A small waveform VAE, trained from scratch.
Training: adamw at rate 0.0012, 12500 steps, batches of 64.
Rows from block 3 of the encoder of a small waveform VAE, named by matrix and row number. Rows with one number belong to one neuron. Each number is 128 + 32 x the weight over its row's rms, rounded and kept within 0 to 255. All counts start at 0. After the name is the row's rms in percent of the matrix's.
After each neuron's rows are labels from the 100 clips, of 14976, where the neuron reaches its largest size: "responds to" is what is common among them. Only what is clearly more common there than usual is listed. The data: simulated sounds of rotating machines with and without faults.
# gate: MLP gate (encoder.blocks.3.mlp.gate.weight, 384x192), inputs 96-191
# fc1: MLP up (encoder.blocks.3.mlp.fc1.weight, 384x192), inputs 96-191
# fc2: MLP down (encoder.blocks.3.mlp.fc2.weight, 192x384, transposed), outputs 96-191

gate.146 083 [135 156 172 108 140 141 174 152 162 103 140 168  90  93 146 122 118  43 172 178 118 156 178 116 107 118 105 151 129 116 140 157 129 177 139 141 132 116  74 150  70 154  74  90 170 177 126 108 112 127 138 196 127 111 149 126 102 143 188 166 107 117  98 188  84 124  95 133 131 112 121 176 158 118 107  62 104 187 157 115 112 182 124 116 143 163 171  96 187 212 169 128 188 121 140 152]
fc1.146 096 [135 169  97 145  74 132 212 136 114  46 124 158 128  84  95 123 196 120 121  96  76 128 113 131 136 114 167 164 104 168 140 144  99  95  81 113 174 114 129  91 135 107 161 141 141 105 130  93  76  89 143 107  81 112  97 106  92 144 107 188 133 153 114  87  89 142 102 122  97 104 125 108 120  96 135 147  95 192 115 174  97 103 156 135 119 109 103 175 162 184  99 147 134  85  93  86]
fc2.146 091 [108 112 104 124 170 147 177 125 150 135 134 132  73 147 138 180 144 114 152 133 186 115 119 135 100 110 141 132 181 137 194 116 106  75 182  82 111 110 113 139 168  63 163 184 161  87 116  34 137 139 116  84 150 152 130 110 121  71 125 113 139 149 134 149 122 165 149 130 118 120  92 154 139 132  83 116  88 161  86 141 132  95 119 193 132  93  85 122 108 148 117 117  90 140 140  53]
responds to: quiet level

gate.288 102 [159 163 120 133 158  75 161 126 134 133 148 141  89 154  67 166  74 171  94 119 102 132 181 100 117 126 196 115 170 132 143 117 137 164 120 109 122 126 131 105  98 129 130 165 163 126 162 100  86 183 153 203  94 134  97 127 151 131  92  73 142 126 146 206 160 160 152 199 145 119  95 160 150 147  90 167 116 124  96 131 183 192 135 116 120 107 107 117 176 172 191 120 112  98 161 108]
fc1.288 112 [ 96 170 127 134  89  67 200 147 145  44 117 143 124 113 135 157 138 152  86  63  66 158 113 142 126  97 226 107 166 122  70 138 155  83 181 114  90 158 149  86 118 123  95 189 108  66 201 111 122  92 134 110  99 110 124 158 115 106  95 147 159 123 137 157 141  98 126 177 119  99 120 103 135 115 108 115 119 109 129 107 138 110 151 163 152 124 135 156 139 185 118 137  99 154 152  76]
fc2.288 114 [139  59  68 116 150 155 141 141 150  68 201 111  81 117 157  86 133 116 134 136 164 138 103 134 109  77  93 136 147 127  88 100 127 107 114 177  87 100 131 158 110  77 133 124 142 134 164 138  85 106 120 120  37 196 195 127  99 141  99 105 141 121 138 146 112  89  96 126 162 129 131 146 140 113 111 140  98 155 111 130 137 101 138 201 133 168  99 118 117 146 132 146  96 110 208  34]
responds to: compressor; conveyor

gate.311 115 [143 152 125 145 149 109 120 204 145 124 183 165 135 105 154 110 150  58 150 149  65 160  88  98  72  96 109 151 128 114  75 157 145 126   0 106  83  78 116 119 180 141 103 141 146 167 192 179 172 122 116  94 136  97 116 154 126 124 152  64 157 138 162 148 106 121 125 117 124  83 143 152 150 105 131 160 112 150 105 117 122 126 210 152 139 171 133 113 114 156  97 117 163 206 168  93]
fc1.311 115 [ 22  79 113 157 141 136 123  33 127 121 131 133 171 151 191 135 101 174 140 159 181 117  87 129 144 133 142 184 158 109 121 145 126  90 128 103 159 107  98 187 141  85 198 134 119  87  67  92 171 108 113 166 124  81 171 125 136 142 167 119 145 131  95  84 146 130 151 136 116 151 130 106 120 133  28 130 128 108 127 122  93  67  71 116 110 118 117 140 142  78  71 125 117 104  94 130]
fc2.311 121 [ 81 122 159 143 156 111 131  94 148 164  99 127 133  88 145 135 155 161 133 125 111 104 171 111 134 141 159 154  77 129 174 102 124 197 187 207 120 188  79 133  84 136 127 138 130 156 134 198 134 122 108 126 139  77 203 121 175 121 173 105  93 158  93 107 143 139  92 114 118 100 119 128 114 166 159 148 114 123  88 134 181 133 118 110 103 115 160 118 111 133  77 109 107  67 137  95]
responds to: piston engine

gate.176 078 [ 72 165 137 116 148 139 144 135 149 131 138 129 107 165  89 110 170  89 115 120 130 113 158 163 107 128 103 111 109 109  97 136 148 185 166 201  51 106  94 145  70  77 129 166 153  91 121 115 178  98 114 176 102 196 172 144 113 148 143  94 108 130 194 117  94 132 150 149 126 131 143 149 137  91 133 143 116 141  89 104  85 125 124 142 140 148 169 137 104 145 180 131 124 146  86 148]
fc1.176 081 [205 134 142  93 145 136 124 114  93  92 113 115 142 119 109 158 111 104 149 148  35 144 108 132 118 165  79 148  85  96 117  81 128 127 158 144 155  44  73 144  61 137  59  93 136 122 153 180 132  98 122 122 107 112 121 124 153 109 115  88 104 164 134 128 111 225 106 122 179 109 137 107  92 126 191 213 150 120 185  99 100  89 112 117 135 183 124 137 116 150 130 104 110 144 164 179]
fc2.176 079 [212 140 149 130 128 193 122 117 124 152 116 134 172 103 130 139 147 183 126 176 199 112 102 127  98 138  53 126 102 117 185 110 153 125 127 111  78  92 121 136  93 140  66 136 123 138 145 118  96 132 106  86 177 138 144 166 129 165 183 108 152 126  95 127 149 164 116 144 206 140 155 116 129 130 183 145 140 114 189 125 106 127 142 112  97 158 166  82 124 206 143 137  94 106 144 192]
responds to: compressor; electric motor

gate.367 183 [ 84 133 138 149 183  77 149 156 175 133 158 160 127 145 143 149 109 174 148 106 161 105  96  91 181 166 164 148 140 129 153 154 124 107  34 169 119 170  76 122  88  81 131 163  81 114 115 112 117 122 131 109 124 155  98 132 165 121 130 105 156 141 112  74 127 168 135 159  89 109 134  69  92 152  93 111 175 119 143 149  99  72 114 148 100 161 184 166  83 151 185 183 115 183 131 141]
fc1.367 162 [186  54 199 115 187 138 148  73 151 127 157 194 147 197 122 127 114 140 164  90 192  79 137 101 160 120 113 158 170 127 144  84 138 116 137 114  90 161  89 133 118  98  75 102 157 111 115  90 116 108 136  86 124 181 163 132 131  65  96 135 146 135 170 139  85 114 112 130 124 135 154 139  67 128  86 114 102 176 181 165 167 167  56 164  82 166 171 184 145 129 151 101  97 133 160 135]
fc2.367 188 [106  50  83 174 123 103  91  95 101 100 129 123 152  45 153 124 126 131 124 131 124 124 111 108 125  60  82 135 190 139 110 174 123 112 131 154  94 152 142 147 134  89 149 182 134  95 180 163 122 132 130 168 191 109 136 117 106 202 148  60 140 141  92 150 164 115 116 128 142 115 113 119 124 100 196 186 116 152 122 133  96 102 136 169 111 129  85 150 119 109 121 160  94 143 105  96]
responds to: muffled (low-pass); conveyor

gate.98 093 [180  85 126 128 164 107  97 105 141 187 101 145 184 162 130 144 173 152 115 168 138 109 133  88 137 170 181 124 119 128  95 136 156 128 112 177 111 194 110  97  90  62 120 146 172 163 165 184 110 156 143 167  66 122 108 147 167 112 105  85 127 141 181 124 101 106 141 134 149 154 141 166 151 162 164 153 175 126 169 120 214 107 145 118  86 161 101 122 136  70 131 113 127 119  67 130]
fc1.98 097 [141 106 150 128 137  69 171  91 178  54 134 137 145  91 163  62 112 148  94 138 166 136 181 151 165  52 143 122  56 125 136  75 119 188 113  46 178  92 136 124 131 145 106 114 121 142 131 104 132 137 144 160  97 113 135 123  81 125 120 173 133 125 137 114  80  84 114 151 143 130 115 160 118 109 146 131  97 112 118 137 101 142 124 149 190 129 136 109 144 208 161 150 114 176 151 128]
fc2.98 085 [169 156 203 143 131  80 149  92 172 166  94 127 169 129 135 124 123 153 105 135 122 128 116 120 179 183 175 140 168 119 164 113 131 173 183 179 148 122  68 143  91  43 158 124 111 156  77  88  68  64 118  68  96 128 136 141 115 121 121 143 165 134 135  98 119 163 108 140  98  95 131 109 117 146  90  83 178  62  87 136 137 141  99  77 126 185 206 122 170 195 112 132  52 156 132 161]
responds to: muffled (low-pass); conveyor

gate.173 089 [170 112 155 145  93 165 154 158  83 130 142 171 164 149 131 166 141 172 184 180 174 152  86 118  86 141 136 150 111 145 134  86 117  97 117 141 163 102 140 143  91 152  92  59 142 153 158 144 145 164 167 164 147 161 116 119 182  84 139 184 140 142 120  88 123 103  97 134 122 153 129 139 145 141 196 202 136 118  82 150 196  80 132 128 120 172 170 120 109 161 125 105 120 173 106 136]
fc1.173 094 [168 111 149 112 127 207  90  84 114 142  70  71 154 106 121 181 177 143 163 187 115  96 146 115  75 185 183 129 112 145 122 142  95 131  45 183 198 146 207 102 135 128 161 128 115 158 138 100 104 107 113 159 128 129 126 100 143  89 110 121 130 135 106 130 115 163 126  72 143 132 148 106 164 142 133 141 182 115 209 141 155 108 130 133  80 117 139  94 120 100 136 140 131 130  77 158]
fc2.173 090 [ 32 109 126 113 147  73 102 133 180 160 160  99 133 177  90 131 111 114  93  96 179 117 125 109 151 142 138 121 132 135 110 139 117 139 108 118 138 184 138  80 131  23 255 183 141 131 156 134 166 133 127  45  65 133 111 110 115 149 113  88 122 130 143 141 154 156 161 134 105 160 122 146 125 135  62 154 118 132 123 130 142 144 151 110 119 110 112 131 146  74 115 121 139 168 135 125]
responds to: muffled (low-pass); electric motor

gate.133 079 [167 134 177 143 133 135 119  92  95 169  99 132 177 145 115 139  83 115 146 126 124 125 151 176 125 169  77 120 152 118 141 169 143 132  87  52  72 133  40 133 122 153  78 142 116 185 100 156 136 166 128 120 124 150 129 159 125 114 156 128 138 153 176 103 110 189 133 122 151 176 127 156 135 117 132 170 131  81 110 118 125 190 123  94 156 119 172 111 119 139 181  81  98  82 106 125]
fc1.133 082 [ 89 218 153 135 141  85 147 132  70 147 104 141 124 123 110 128  92 136 168 117 125 121 123 122 149  89 106 166 116 148 149 152 103 103 111 134  69 135 118 155 122 130 146 130 122 146 152  77 147 121 120  85  67 190 139 126 139 133 159  72 172 160  88 178 129 161 124 109 105  60 156  84 193 159 108 179 143 110  61 168  91 139 143 107 136 114 154 183  80 123  86 104 109  63  95  82]
fc2.133 087 [150 138 122 110 138 118 164 162 112  37 125 133 112 203 170  75 169  83 114 117 119 123 116 129 106  50 158 159 148 146  92 138 114 104  98 112 100 125 163 140 165  93 160 135 135 111 125  79 168 118 135  57 163  89 108 109  84 118  88  88 123 147 144 162 131  80 177 124 134 118 159 142 150  40 111 143  83 169 179 143  79 106 164 196 134 100 151 151 128 121  83 122 119 148 130 110]
responds to: quiet level; rattle

gate.229 094 [163 112 192 100  86  72 159  85 127 112 125 156 145 151 148 157 115 110 163 110 143 173 151 177  78 124 168 163  53 109 150 135 121 143  80 153 147 122  82 151 120  89 125 135 135 158 104 147  91  97 109 126 190 144 102 131 155  91  89 162 109 126 167 163  53 180 120 104 140 184 144 150 200 148 105 141 123 121 149 139 160 187 129 156 180 153 199  74 104 181 127 107 151 147 152 126]
fc1.229 107 [194 152 153 156  93 136 111 115 130 119 163 126 168 140 126 129 148 102 120 101 180 138 149 182 147 117  78 126 105  87 119 155 157 159 111 140  57  91  97  90 167 115  23  76 137 150 168  97  55 139 117  90 101 141 164 142 102 103 162  80 104 131 170 123 149  54  89  93 165 142 153 137 117  69 153 111  79 203 177  95 200 123 136 138 135 161 159 162  82  85 153 118 157  81 160  89]
fc2.229 102 [140 126 152 120 112 115 101  73 138 152 148 128 150 164  88 142 102 184 143 108 146 125 102 112 121 163 148 130 132 128 149 180 131 119 106  94 193 103 123  98 107  70 133 124  99 125 118 156 132 103 126 116  82 146  93 142 156  97 118 185 148 128 142 111 132 132 119 133  44 139  94 120 118 153  95 110 175  95 130 128 179 134  99 126 108 107 169 129 141  89  55 157 159 133 119 178]
responds to: conveyor

gate.168 178 [113 204  87 128 147 117 110 168 195  94 165 133 113 207 131 118 213 103 127 127 177  95 147 116 106  92  80 197  84 123 104 162 123 156  92  80 122 111  96 143 141 137 124  79 145 149 106 101  91 127 144  74 112  98 161 117 128 164  89 134 113 116 164 103 163 104 187 145 114 181  80 145  99 100 114 108 113 124 155 133  99 147 149 183 110 191  88 140  84 132 132 127 171 185 132 135]
fc1.168 191 [171  89 181 167 117 157 163 107  54 150  86 131 127 102 139 153  92 185  76 154 135 114  77  84 200 133 154 119 180  78 150 116 176  85 135 151 145 189 160 119 131 149  96 167 102  69 196 129 160 127 162 151 152 152 131 169 171 136 144 180 161  99  56 109 136 155 101  89 138  63 161  87  99 160 199 135 165 139 134  84 166  89 124 171 102 118 153 176 174 171 149 159 135 154 111 157]
fc2.168 213 [143 141  68  92 114 115 195 115  99  49 155 133 138 137 156 123 147 151 148 133 155 177 120 169  66  68 182 138 124 134 143 118 108 101  84 127 116 122 113 127 134 124 121 199 203 104 108  63  66 113  80 144 167 123 119 125 112 126  75 112  87 124 118 105 112 124 163  93 137 134 154 185 162 101 120 173  80 215 128 126 131  81 102 213 179 122 108  90 102 201 128  92 141 158 143 134]
responds to: quiet level

gate.316 103 [103 104  84 144 112 163 125 129 115 123 139 163 152 117 171 115 114 115 161 145 110 125 153 101 120 106  75 204 115 129 193 110 124 142 129 183 111  97 168 225 139 106 182 143 155 149 131 112 106 130 103 154 211 199 135 118 109 154 123 117 126 137 118 136 134 182 156 155 176 159 104 133 148 129  97 126 105 101 105 152  85 146 128 161 139  95  97 139  99 137  89 115 100 146 150 164]
fc1.316 114 [141 111 134 148 156  76 106 159 189  77 115 119 152  92 119 114 168  55 120 131  84 135 129  95 111  95  95 118 103 129  90  96 112 144 108 170  87 109 116  95 114 222  70 160 158 154 197 199 143 123 127 108 118  94 135 111  78 140 157 128 165 147 165 140 118  84  61 161 173 104 158 118 108  94 178 124 139 162 145 139  93 144 135 150 110 174 156 133 120 155 138 129 136 121 104 152]
fc2.316 102 [154  70 136 102 145 171 113  83 126 115  84 125 148  80 133 120 133 168 123 157 143 120 148 159 147 143 111 136 127 132 168 101 121 166 170 123 140  79 125 151 133 192  58 123 143 133 117  97 189 153 127 176 197 159 209 110 176  98 147 142 111 132 103 134 136 107 116  96 161  85 157 102 129 150 133 147 139  84 188 130 176 109 104 138 148 177 128 123 125 160 176 114 133  78 137 165]
responds to: quiet level; piston engine

gate.109 181 [152 134 165 104 154 124 160 141 142 117 141 148  50 141 125 139 166 112 152  97 137 130 177 161 117  56 110 128 167 113  84  93 136 185 173 138  65 147 145 116 128 147 109 182 144 144 104  55 141 156 128 130 127 142 186 141 116 184 187 136 102 119 140 146  84 120 137  73 109 105 202 144 140 107 140 109  74 115 146 129 172 208 104 165 150 207 185 131 138 187  93 155 168  77 120  58]
fc1.109 208 [162  78 227 130 109  49 116 129 157 171 120  92 121 156  83 183 139 140  89  74  81 119 117 123 138 160 172 108 107 127 144 154 141 115 135 195 164 211 100 119 132 144 150 126 119 127 125  92 156 122 141 111 138 106 141 134 154 116 152 161 141 130 130 146 159 136  98 152  96 100 150 124 141 109 103 105 148 148 107 122 191  95 151 127 131 115 194 144 116 103  53 133 160 118 126 170]
fc2.109 214 [183 100 187 142  80  74 158 143  90 169 146  53 115  97  90 168 144 148 102 118 177 115 130 116 109 135 171 116  72 149 218 138 103 128  90 178 131 167  66 111  50 133 101 128 120  80 125 120 156  63 140 103 170 145 109 100 189 125 169 155 110 144 116 109 178 146  97 156  99 122 172 125 146 158 139 129 159 132 106 141 192 133 168 130 113 132 167  99  92 167 168 113 122 129 157 146]
responds to: quiet level; fan

gate.190 094 [198  93 158 112 168 141 157  77 106 150 192 117  58 108  93 112 157 145 124 102 102 136 163 107  99 142 129 124 177 145 135 146 134 160 202  93 113 112 133 113 149 180 150  94 127 188 152 214 142 129 141 126 140 170 180 140 106 210 137 193 127 140 171  93 166 105 107 167 153 100  97 129  90 158 184 131 117 154 141 134 190 142 116  99 120 119 144 135 178 172 164 119 146 106 152  92]
fc1.190 096 [122 118  99 129 138 113 117 139 142 136  94  74 165 128  74 158 135 169 108  95 109 107 159 136 129 120 209  86  96 129 111 111 143 152 101  76  42 162 108  98 107  80  61 185 128 149  67 101 108 190 144 127 146  71  98 137 135 130 104 152 122 133 105 190 149 136 111 129 110 189 171 120 153 135 144 113 188 138 166 151 153 144  97 152 108 120 114 128 112 116 144 131 155 177  56 180]
fc2.190 090 [108 190 107 150 127  78  99 108 126 139 159  95  81 144  89 168 131  90 112  89 160 114 109 110 128 140 157 118 134 130 105 137 133 108  96 104  80 145  67  90  65 133 185 199 119  68 174 147  67 100 136 184 169  89  95 138 112 217 129  97 147 130  77  79 150 150 127 132 112 123 147 118  99 168 153  97 181 113 122 132 146  89 134 136 105 198 106 133 102 126  66 118 164  87 165 106]
responds to: gearbox; muffled (low-pass)

gate.262 082 [ 95  89 138 141 133 166 121 128 123 164 118 128 131 100 121 161  64 117 126  89 143 145 144 132 152 176 158  96 197 141 128 116 131 138 212 198 126 168 162 114 127 137 171 184 120 136 144 148 111 140 126 114  71 108 162 127 136 155 104 103 147 131 158 112 191 154 189 167  76 178 140 137 128 148  71 163 150 129  63 147 148 156  81  91  81  81 154 108 119 130 120 128 129 140 103 151]
fc1.262 088 [ 94 142 124 116  65 160 119 168 108 173 154 176  85 111 128 142 152 125 125 111 183 106 162  83  74 129 143 141 146 160 150 141 136 142 141 177  97 165 176 120 115 111 203 150 117  90 117 153 127 105 108  52  28 145 117 120 155 144 127 148 100 108 141 107 119 153  93  73 125  98 118 113 143 166 117  66 165 125 143 143 146 153 146  82  86 129 138 110 140  27 117 135 133 123 159  72]
fc2.262 086 [ 91 102 116 163  94 107 108 119 124 131 110 120 115 120 117 112 102 121  79  80 117 154 108 127 154 153 120 103 125 129 121 127 141 117 149 188 152 181 141  88 148 255  78 127  86 135 105 124 149 192 139 121 124  70 139 134 168 178 159  54 135 124  69 123 129 137 127  97 120  81 156 103 145 146  57 133 136 127 108 120 129  68 127  83 165 125 148 162 125 101 122 142 140 106 113 199]
responds to: muffled (low-pass)

gate.289 083 [100 127 169 112 153 127  86 109  73 181 130 110 213 166  50 166 116  84 111 199 164 117 104 143 126 206 148 108 137 132 169 150 136 124 127 157 116 111  82 142  79 109 134 110 103 187  87 126 183 161 145 141 181 123 200 124 154  85 165 112 115 151 119 125 146 151 127 140  95 171 154 126 161 162 118 134 168 113 115 126 194  94 110  97  83 133 136 106 100 102 101  96 164 121  83 184]
fc1.289 082 [131 166 124 119 136  78 137 114 177 153 167 118  80 129 113 138 158 127 106 195 100 115 175 173 107 151 205 120 154 167  77 109 126 154 122  86 109 155 130 139 181 111 159 138 152 131 124 194 200 143 151 169  74 112 148 119 158 139 143 142  80 114 153 120 124 152 111 119 134  65 110 166 112 130  94 144 120 140  94 129 138 182 162 140 155 137 107 121  93 155 106 110 103  59 133  80]
fc2.289 083 [118 177 117 174 116  97 103 140 149 148 111 127 170 106 130 155 182 101 128 173  90 138 155 123 147 142 179 125  73 126 129 108 126 142 141 140  91 163  99 120  57  82  86 188 111 131 167 166  80 107 129 154 119  97 125 114 149 165 145 130 114 110  84 128 138 168 110 102  96 138 157 115 129 149 207 137 174 122 117 133 163  91 157 134 149 188 126 150 130 138  85 148 115 120  74  93]
responds to: conveyor

gate.170 105 [154 138 130 137 123 197 118 131 141 102  63 131 190 141 119 149 143 114 173 119 120 112 121 148 122 112 100 151 103  96 118 103 121 135 150 119 122  76  82 157  85 155  13 111 131 127 110 130 124 151 155  55 194 114 195 135 118 111 164 130 116 140 103 144 118 158 130 121 181 119 147 138 165 100 184 142 113  86 153 131 186 143 159 138 129 174  97 107 103 150 115 117 153 194  84 146]
fc1.170 110 [165 181  92 140 138 134 146 124  77 112 110 119 136  99  98 140 133 208  92 193 145 127 100 143 138 134 110 122 178 137 176 148  82 100 141 110 206 102 155 101 153 115  60 100 118 107 155 135  85 162 120  89 152 195  74  95 149  49 114 133 146 155  96 117 122 150 121  68  70 101 141  89  80 164 146 148 132 109 122 146 114  76 121 127 132 125  88 171 144 109 120 114 119 111  99 119]
fc2.170 118 [ 90 113 139 156 140 146 126 113 135 124 135 156  44 183 137 146  91  87 143  90  98 118 119 122 140 129  95  94 160 149 131 183 107  99  62  71 118 152 174  86 147  77 164 138 135  97 138  86 169 129 116  84  23 137  82 103 105 137 119  76 112 149 149 129 151 177 131 142 131 126 109 147 152 115  36 140 103 153 121 136  67 107 138 114 125 129 143 160 184  54 154 112  61  60 142  80]
responds to: quiet level; pump

gate.3 094 [168  86 121 161 170 180 165 181 137 174 104 102 121 102 106 126 167 153 113 142 103 106 182 179 159 134  92 117 114 111 135 116 131 162 203  89 100 148 119 122 156 118  73 183 167 176  98 120 128 154 145 101 137 176 132 126 141  73 137 126 104 110 125 123 140 173 151 116 159 165 139 162 131 117 165 138  78 118 181 103 229 180 160 119 135 107 133 107 109 165 106  99 129 201 135 127]
fc1.3 093 [ 98 136 170 113 147  91 158 152 148 152 115 123 142 163 108 119 154  84 118  89 152 134 144 103 112 137 141 138  62 136 111 137 134 176 100 123  76 181  50 127  55  87 132 193 141 144 118 141 173 101 124 124 102  73 112 138 120 126 169 126 124 111 120  90 186 166 168 120 122 110 182 145 101 134 130 138 129  69 134 133  89 186 164 102 134 159 184 123 103 177 110 148 126 133 129 143]
fc2.3 075 [143 173 137 122 117  95 122 132 104  84 117  62 176 129  61 138 134 143  95 122 154 120 169 148 143 140  84 102 134 118 130 108 129 152 122  84 149 131  82 106  41 142 126 126 120 138  70  53  69 137 142 125 164 165 164 135 201 109 133 102 139 116 106 174 150 133 173 167 147 126 160 105 131 169 119 126 195  69 160 125 165 142 129 114 123 226 168 124 115 154 133 149 192 134  58 182]
responds to: pump; conveyor; muffled (low-pass)

gate.73 087 [137 137 148 102 148 137 106 128 146 153 113 173 119 154 197 107  89 134 126 249 139 131 155 115 111 133 117 171 122  97 209 115 135 142 112 162 138 120  89 190 119 130 210 145 166 143 152 166 155 141 125  78 132 132  65 138 126 118 105 141 106 136 122 169 151 142 135 164 132 147  74 155  87 145 155 136 127 146 205 105 135 105 115 120 117 155 156  85 112 144 104 107 144 181 100 147]
fc1.73 089 [100 161 147 128 182  99 124 166 129 129 100  96 103 145 149 151 162  81 141  71 145 134 160 153 147 108 115  96  82 115 102 187 127 139 162 165  72 104  81 113  82 103  95 172 107 185  85  85 161 168 105 107 122 146 126 128 111 170 125 103 103 138 163 177  75 177 117 100 118 129 168 159 171 117 164 143 108  97  78 124  91 160 121 103 167 122 188 114  13 138  87 111 148 174  70  93]
fc2.73 082 [106 127 114 123 160 108 138 107 146 115 145 141 122 116 231 162 123 151 137 140 168 157 139 128 161 143 137 155 132 129 141 113 131 142 198 132 154  95 163 167 120  83 130 142 127 164 162  86 108 175 122 174 174 227 125 128  87 186 121 110 117 130  73  97  96 146 131  67 113 144 137 128 131 100 163  90 105 162  65  98  84 147  92  98 158  80 111 117 116  83 123 117 139 130 134 153]
responds to: compressor

gate.61 075 [138 120 164 158 123 118 190  99 126 186  98 135 159 160 171 151 147  50 117 130  76 128 125 175 122 153 198 126 140 136  95 189 119 136 123  82  55 147 115 143 109 169 141 183 158 160 131 158 149  76 126 109 129  63 120 123 107 136 158 121 114 142 158 127  92 137  89 118 133 100 131 111 137 154 143 130 110 108 119 123 113 135 122 115 117 153 157 123 145 136  94 128 168 122 142 196]
fc1.61 082 [151 143 107  95 151  96 113 112 136 125  89 152 124 119 129 162 179  98 118 135 129 169  72 111 136 116  36 113 105 132 165 149 145 108 132 105 120  56 117 107 115 131  86 125 130 136 150 116 142 151 162 110 103 191 105 136  67  97 138 143 138 103 151 125 126 147 163 117 152 154 113 157  80  53 156 175 118 107  98 113 123 131 101 146 109 165  70 144 104  87 165 138 141 122 140 158]
fc2.61 076 [211 126 142 127 123 133 100 104  99 105 152 135 115 102 160 157  87 204 125 101 189 124 102 120 180 135  84 148 119 122 133 137 140  85  61 126 153  82 154 154 111 117  33  76  96 110 178 197  38 151 131 106 141 180 107 150 136 135 118 202 146 132 105 118 103 123  78 126 105 139  87 107 149 133 146  91 141 124 156 135 149 159 119  91 112 143 158 134 135 105 127 133 136 130 101 202]
responds to: quiet level

gate.235 098 [181 122 133 147  96 123 141 109 118 137  87 116 142 169 109  88 133 179 145 112 200 130 154 142 133 121 161 119  87  95 143 127 138 148 153  44 158 134  92 148 136 159  55 109 105 160 131 234 161  94 144  89 144 126 132 142 156 131 135 136  98 146 158 167 150 104 104  81 137 144 104 134 137 170 175 156  78 124 174  90 237 156 181 108 142 128 130  83 109 178 105 117 114 140 120 171]
fc1.235 105 [130 100 199  99 156  94 123  75 164 129 112 151 166 248 101 127 126 175 159 107 145 135 103 124 115 136 238  89 115 134 116 136 126 139 161 151 179 146 118  92 131 121 148 108 128 101  92  95 168 151 114  80 150  76 146 127 182 166 104 124 126 106 116 160 147 105 159 141 106 115 122 139 168 125 101  97 171 174 147 142 155 160 120 136 141 135 186  93 159  92 119 138 164 165  83 207]
fc2.235 101 [156 125 207 130  96 113 126 124 104 156  86 112 114 216  91 162 137 114 102  42 129 127  95 120 131 115  99 113 107 113  67 151 152 135 113  90  88 136 120  79 112  50 143 161 141 108 128  97 155 110 143 106 184 128  94 151 149 124 148 134 148 122 131 136  98 170 187  86 124 137 156 134 106  97 207 117 149 135 202 120 123 157 104 158 131 165 192 136 122 111  83 143 154 136 107 152]
responds to: conveyor

gate.351 091 [113 140  74  90 115 128 165 156 105 162 117 147 156 127 100 162  78 155 148 146 153 113 122 130 147 174 129 133 113 150 163 103 123 151 116 116 110  93 140 169  90 106 129 115 162 160 117 182 126  75 114 116 197 137 132 132 150 148 138  89 129 137  78 136 111 157  95 158 159 154 154 141 189 153 123 152 161  48 160 131 102 148 154  99 126 208  93  83 128 137  91  98 102 136 128 150]
fc1.351 089 [139 150  57 106 174 100 162 160 156  84 184 121 135 131 173  92 146 163 147 138 163 144 116 154 158 107  87 113 104  92  61 147 140 123 146 189 124 131 100 123 155 140  79 102 131 137 124  95 150 140 100 165  69 186 179 141 136 102 150  77 114 116 134 173 178 120 127 120 178  63 101 133 138 117  80  90  99 164 141  93 145 124 136 140 132 144  90 116 150 143 162 154 121 146 152 185]
fc2.351 099 [169  79 165 113 127 188 114 120 114 156 156 131 132  99 134 203 100 182 161 158 102 112 125 107 156 152 114 157 109 138 164  49 115 122 136 115 140 171 152 148 110  38  78 160 145 109 124 100 148  87 116 109 165 196 165 123 117  59 171 109 149 154 119 107 112 153 151 150 161 110 158 124 117 100 173 153 129 143 138 150 255 160 107 148 116 118 191 122 127 148 108 102 204 135 139 110]
responds to: piston engine

gate.89 097 [111 163  91 125 112 148 119 174 135 140 119 138 144  77 116 157 119 163 135 131 158 117 126 141 145 145  41 122 173 137 128  87 114 119 158 172 206 153 191 114 140  54 110 207 153 109 108  94 150 118 151 109 176 160 117 131 117  98 170 131 129 142  87  69 147 174 180 149 148 147 222 153 159  92 121 141 126 122 105 149 141  89 165 133  92 190 109 113 142  97 141 137 157 177 116 192]
fc1.89 095 [ 69 116 110 156 139 158 120 146 134 127  57  73 169 112 136 141 163 166 107 154 147 127  97 118 146 128 135 148 133 105 108 159 115 107 155  87 136 132 191 176 193 117  85  92 107 192 100 122 144 115 136  55 152  35 116 122 136 128 118 145 103 157  68 148 104 134 108  63 123 164 114  88 152 127 100  72 147  79 180 133 132  72 154  99 107 156 127 165  96 120 116 115 130 173  88 148]
fc2.89 097 [118 170 127 146 105 132  77 109  94 146 154 135 109 151 121 116  99 124 121  96 201 147 110 151 144 163  84 124 201 123 135 178 150  83 130 110  90 120 113 119 107 215 163  98 119  86 149 141 170 117 119 198 123 162  93 161 142 123 128 110 175 132 143 159 157 161 141 130 105 136  55 110 116 156  30 178 166 124 150 115  74 119 136 118 139 110 112 163 170  24 141 138  75 114 109 140]
responds to: pump; conveyor